Rows from block 11 of a small masked image model, named by matrix and row number. Rows with one number belong to one neuron. Each number is 500 + 40 x the weight over its row's rms, rounded and kept within 0 to 999. All counts start at 0. Numbers have three digits each.
After each neuron's rows are labels from the 100 images, of 14848, where the neuron reaches its largest size: "colour at peak" is the nearest of a few named colours to the mean colour under the peak; "responds to" is what is common among them. Only what is clearly more common there than usual is listed. The data: renderings of 100 made-up gadgets, each built of a few solids, in any pose.
# gate: MLP gate (model.blocks.11.mlp.gate.weight, 768x192), inputs 0-191
# fc1: MLP up (model.blocks.11.mlp.fc1.weight, 768x192), inputs 0-191
# fc2: MLP down (model.blocks.11.mlp.fc2.weight, 192x768, transposed), outputs 0-191

gate.146:509537471618498527577593524582433553464520567514567535467494512477457482511475473486503442467512479488508509533497534487491492457491454526483529558581505527451538488469498457450527496491532559515568458511555481522511475494468510486487460473465550482494492549466445449550447527435476465535577508533515480522518455461478487547565466476453411577489476471503548448443544464459471480512488497512548486549473495573485504465503469499427484505443452472465393446482489504510542502467573517494520479443481479494418536515485557500552469413502486613456525553520453456501492464491414484507
fc1.146:509499449448469463497541432522467527490537517487519508521480436483365549486477466486475498413519480474494511584450576509554413540490425558469447514554495454511416546516505480472445501490606520509477520501521572525516499429502488535518470509507478541474451531489528503550496583534577489531538478495521437426473547520490476510474508511589510475531514427516506496457493494536456544532490569397455535525496489544558575553490482507452476463537457491578484486491585478472495512495545521533514496525519480473455530464534489541523483456471471597472523515503506495510474470515415447548
fc2.146:539506519503555486545510439486501530408454477597505487487515540497481483520517489473532487563428552554544427491565514470513491553592568501502512506512442470494422499495469457418527490479465517579544464589541555512483485487481514457535437462470501459429494491520554472481492469460463457510552492546485499501469448474502479473428472480540523559465496437528356549469538522470484474514482505555477501468522500491501559482499543526470532556571491505435514499451458508473505550652530526495522466491489481545528555507562536427464534528554458515471478457513546525483527517520470499463
colour at peak: white
responds to: black

gate.246:476508475546470387480438490492472549490528482505498413484505429525501495523536452479483546429445474473473625493479541474506560496490464514491428465505426560462543465561458533457466524455484480503518517509586449496580472465527494455469488478539463525459499473558543524589568487542514484474524516476506506458529478472500495490504547506468430484465424447552548547523564489461517511533481522560518538518557462506572510474489528476502443512506534450456494545518492474498460513431447590438564513537509462469559555561505445480478435533477505552580474521581547469489547490509534481521
fc1.246:517549491534525550559431516439573440454459505424498570502488498540410583438512511530527534520499549544528498539549508423544449501538537425439437506500490492464531487418510517559586448450591598472497473497431547586489519542470518552528486490495489497542507502516476480468519525513489506462408521532474423502506528532561523494488383540484549572521455477441502482507468551489456532509498499570589514508459496457477523560551436450484516472487449529524511467479475546523485530502582507531444456549501494517509525499482510486487496507470447488459471518509491515504437510489506471482
fc2.246:429496522532520537494479481475458532473507497564539525503542559518563446497563546463485502518578462447475564434497512547517493480483434500558467449463477544548508542478550544424426508562433516520471522520448514437496445462506539553446507466502460478505496502552450523481427446502482477518517482447459481530598488501434499415491542525523490505534432500503493591539489530500570487492510530494429467434549473455531551440561568504538531442567558573460496448505456524523500477526441536533513572547531497586488474474545479511461532481512527495511511490479545468477476583439475452506
colour at peak: white
responds to: black

gate.2:482494441552511526525542485527439513585544542534593510528541542478488546491425519492505497455533543512477491461452414540464512470416465516462482535570498529517571522463479429404482554508504537474484518459512530482475473469505501461460394505507512492489470532440476491500514500459465528454452431438491520471557480525495524567481454471524510521481514494503550505467613433483506462548472504561506415509456561501539445440441461533459479489431429519471501537531459495445434436470557409550521481579538465456533534453425459525502474484488491472520505501510493472500532496457552505518
fc1.2:448526500486530435457464475546465566459604448576517465489449506517532517554456467505585473553527533471479467453488484545473403508538643503541560508552505532502460512490505484503507465429524488526529546498524436505567494457598465462461475537467435454542454497553542470561540480480475492481500466460465519540455473525503448549554528502407476505480491582452504490496527489442479449485480531549469483538490513472504473435494497473492598472511546529435446510536504535481536524483454493503602541460512517535564472489529507440482580526537518464469521538444532514496520501525470497503
fc2.2:452494476569457463454476531521522522509477528427469465457472470540489500438419542503492557435428407521508553527557521496491447532465508505483542518602453530486584460533505492589554516477487476417472546528377493464525527504478515529531587502528513479439482519461543525510479480517519480537539485516456509490498507478476551494565545543430489505520546470504621539516452526497476479481499476435543486501501523547517479532588473494487445549517496448548555487522466504471536486443503509486483539487546500444459448530511500582458445450482491461534537411507445522569464492490541514556
colour at peak: pink
responds to: red

gate.354:508456461561441501532429506484500489527511529512518484485490512546525503444471522477502523439517538554539514491531444471345548465470505546485449591427502490520522530514526525457489578492436490501488466547526491549490509541427489530516490453502559419516475496488498563491523571459484444472550546536489534453555505535472462438495505468457545565511475443524517546501479439438502493489414460420493432470516545572560460414484485516574530488493482475449488558513577472510522423510516518483574480552518458473493533535493469502484538527462488523563567468517409491507474478482508454551
fc1.354:526507479521522494494540488456519500427457452521477476506496533517438592454459528476533527474525577494559492557501452529464488498527443507434500447510464462575480536463550490512534425489523534496487533544421499487498512623478594523520470543488497554512465508471491520508485523544583495492519464529493525427520466507493527537412449505573473516522528533564454428555478456448536476551556580472461489579460484540500490528541466478441500524505417484534513468496514527485497471559453534486502406487530574480461414502516462448502423540472487590448506524453463508489447509469493455515
fc2.354:482551531500508507481496436551543493574495393508471500464490554536489493450534518494512483520441537425545514477427579442510482565510534546533514489504499567537465477566459539497516544505505487492478563534464552500532472476476523445499591365467498439457526446468533495482534477529544444529559466473493452482486546470482454471420499471482495527510451477485448600489565535470485508537444471500552595521533491509498518490525558519516554519484501444467463495517522476434475504453476527487502506496439491469523567522516493461489576464569531462544583470456599445518513551540470476509
colour at peak: white
responds to: white

gate.116:512469517510508536578644496500471438553490441511517554505547533473391450449427522554496505491457489543538485530520453540479537497467479480450493515521439501508486511503540477473465540481555487505449517507570570543500493472467520463500503495457570445501514508437448466502439428533628506434520431502549541457467527448513432521447498518553536546412494489536525455472521485560496539503433524502567467525467510532543555489500515482565411428517477537478535476430524450483515503489572480461447509486512519506527522464540530530517453491549452567477477498479530482499529512450524456479
fc1.116:498530504489482514466385481516530564476501571468447467460458511518528481468593479444480530490514473401534548463475513438513492470559542567508552465482563498513451465492449587501539498507454456467494451516454451451522522507529413513501503501505449526539517465574533543460555548482410420503496543478464470447522516517540572547455440498422465527554569547445480597499458542487498501503523512441507551516480488452503454492481494486448534527486521477508498482565506514501521504557443480587536501541504528533486560497440537503463584499427507449537522445526540521476495515558460510527
fc2.116:480504474499485381517503504549516473499556444502555451480535508521498532503472511504512515510469428476502436534544529532512491497577501478501496505496552486500576495508510526530518548511513513531470411512486453475452511516512557495540484489466448569523490506507516505502539524514447499484550506499465473572482515530500499493524477452536486498519512558511250520577601462468494486449527477432526483496491537497485436515522497471507483557457540476484529509500467486504537533562499537467466491494523543426492413495436495460457452496479570497469597532394486512466531489552496541477
colour at peak: brown
responds to: red

gate.22:496500457524527490498447540440578530481469519498487575484532544512522496558509568540548524550483499594533556488530455455485538548517489456523516494604509552439551448514470553619548470472489551501462471538519546529521544527486529503505454520496502463529546536473477462507516514527542468498529482569475486555579507481537414515470504473423462496501463473532530526524418518449482405515522519525511509543471528486491436526573487539510565498521533502496463446474568537504485529377475509428533534554540502542504538555457438555471485507452552464465464539456508515524424487508451489557
fc1.22:440461482503504519500558504526532568484526532462544499504536527494502478445562398522542456497558462381524530474513498499473538442501439420484520468490431518453498486547530452504467530522445448503536497554523509524466499497525485535447531495466476465503516457613515475407488521482523451417491473563523495605531528468549511460510517537594467463474531470464501572523499524551534489480493487465530465445552535494617474483503533513561466587578537472493450504455468498526497497495500509549548508515519476524445484465513473487502440387472527457487499421548510453477537537534505486479
fc2.22:518527479490486552517587486484427477489527441503548529498521465575485473513523511540470497438516498495534506545569526489458566487547448488506460469567545488546484549486476570591478565509484500524496468551478484528481572508486463526455563512449503509587483477388447491479526543533543487436448459470506500528499412560506517540431480514447485432452502580494597468492513539470420548468489499502475528499388437547515471492552517508534554518485495473490506481489475519458472475439429454512473565543480542471477563528525555480497571500494508498438526562505566546534537458470494494544
colour at peak: green
responds to: green

gate.436:520526487589510472435472540437563510479453467445501461487475514483461495500481508547446572490428541559483479459475479514518488515447490551492603526487547524466459491559503491505519377455519463499469430497511519535433468489523521405465462440482543565486508553518442478478489489472536569512482520583521461378520516495478512543430458458495551511495483544457585518557499509448498432504524491520495517524488505484556475502462510503466451444467463439526517520517505502439470458453468466472484522525527506494374597503514564481522503472527465551493487470500518463528515469450573558520
fc1.436:462508439506466550484559549515478493472444516416518532482526449518385524491466529464498459518498492466490540476519533537597489501523472521462480509559506513465477549506500520491469485454561537500469429470455574478483504507489468513557517517500538527519468530427455477489459481535440528517489463540475403516484510518522506483498411546529488534569508488487499513514479430517502491505409498487551522536410511531539565658530466459420435501435477497646466526510500503491437471502530445531514461465489530519465417503455479472580464488519441483459509467503481523487490515492480538459
fc2.436:556497528456521446532470457469521506573466531606552503451480515439504495487528488541502506558537536572490460474545537483501541474511549501512479495601433492588482534452475539415487507522523502534499491490524500534428478494506473462500441445485413527429505532578506528491483523535553475453502500457452479499535520513419518492372524498503474482527499442495487504493514528494566432504497498513457496443577523491486541435519580548502515509500538464384558529461472577530487476492436522456438499542560489470545545549524499415534513480486512496580492520455559506501522557464495486541
colour at peak: white
responds to: white

gate.68:466511491542453521509523500554570495510416559501508456530459519415522461478487528439537529481488601460473440552625516464512486559526530464543510536453514475414535479464510523518578529504493573446502546464533494482475525506559474522510503510536451494540496504440494509444514469468571523491545519545468526523532507480495465541519518421451458506491485452484497537485485499526541508486512480485570487513533484463539434496484456529461518465557559469503458510482518485497555435515495462611475507523480532596458547457525499412540484402463461551436481558464468425513420530518523440465
fc1.68:542511481498497482534457525553639522552404532466465473589434515442549510415548520488481539465511513553445486562524530427514505521577511524491495562448536480476473534472452561551492501516506492414589512527462524504511577475547526482522479454493431557513528490440530537494464501512526501504540477511466536448502509530487455510515530505460453436477487474503484536543496523512522509557449514529557499482509503493473490469552517508461518489481468466494498461531505525526456431521486476555411578536506453505527449474500444450530603431396493568484542557478515483537425493515546452504
fc2.68:495506511510503476506504489449476517449500566497476495475579512396507532523456468483562517486481568476511579508505478481510495516466460564498508519540500461458446512511503469387591478452469490511476510567553488563535481500508545425492519489548499462514524488520557517539488479425517515508555556505510506541495546458519458491495498426526454539459475508508529489481509469456462452541453581549495481518547484522509478507394459581528481372480514511538556510497523493504438577419509506491450502528565515587529483524486504538506518530504401526476439458502531386461512542439469436531
colour at peak: brown
responds to: orange; yellow

gate.264:512492449560552502501481520514484462562489486475579522475493533442508531527459445469434537453512539552505436472568511535513540498454473470475444473536527511538532518496509417539466509514487528538463581482536481497537472507499442515558430479512539478412505480428447452539512492486478457556495462525507499402440481437458513531513556422511532481454498437519532587365576465533492546542536422523476514530544544514457515526484428523500497542534454473560485468493504533515530510465599438524497497493549539460444510439480526545471536489532461506503456478572466458488544486522553459488
fc1.264:577550456479456448449417452488506527494544566522507435541461482517543525538451486478473483460567455463502493422492554509493418566529487446558571517473547506477515478436507465494578451465509551489522461525477493472557512531530517530486475504539428471499481512514511517516534529468475526492485503504472455490455521575504587440502442536511456491499468585471492535455547516469529508446524481462549511525557509465524388472534483481439664577442552479457483497514544501469528531508502458527493591498499527435523559482511502479450488507485487435505533569469522533544452481493483512472
fc2.264:484439518438491423521501499492500531531511465481554450512458491493527482499463516529472533490464417453495469496514512491501408518457478574468523484552534504470570446542464436474506574446501471466481393514453484529514538516594536472526471499543460504513521501473537525571505539461501483533530503551488497547457471490455548466503499547437539526487514478451376556581563530465536482537510453518496507493469530515579483525569511473490514519448553549525533478526469452539480533590498562433493496509467517445464449457481519527410419497480533473459642458460487508513531535521496502518
colour at peak: brown
responds to: pink

gate.290:425513535555527524566531446551479491554509557522508485536458509465552465498484496553543547481386519464529492477505483495457560466517454573530509485559498518504517525499600473510490534541482533556491596491526482430401473566502487447520508516491534469462498517439517508520471482470487518384476452461507505508466531498539489510419465506471466518466496515497476574535557502506505490533469423440572481477413555495488513469583505453538509448560505487475434513443422525524450451513507485567509500506529438587466492499494505501519536481523468474488530508499391473494612517533499509492
fc1.290:532502475530491530522520525477564549464494553490465488470468432473513511537520515485480442510538509584565490549583493516534503495482494509500486506506540501460535479469523470518575469557503561447516442491527483603517536512543519531545532440516502518516567500487472536500528454493526466509540512580469529473564411483470581498527465481536494493484543501467482447491581485459404498542484554536498473466511474561541495475523525561491562551421495491513537640490638549481432515443523533488503491492564518442547503431463578502507500525467461510485492447435535548554455449487504505495
fc2.290:478483524547523500510462483469471478566540495477444523490524535558474496509546508470588519474395442427569498487516527503453526497468485537516548523537494495419523477526506474589514530556501463497477540647569475492461452544505478541496484555485484461502580448473526507509379494522525520446471463476537455529537511507536527543504508490380470499456495525535572508485460540489504543484470489466501511506459474520503483488538479495523478542514422398513489528528457469482509468501475433480474486540568524455472541508479457460506450511403551470557489491450539540447579552499548572495
colour at peak: green
responds to: green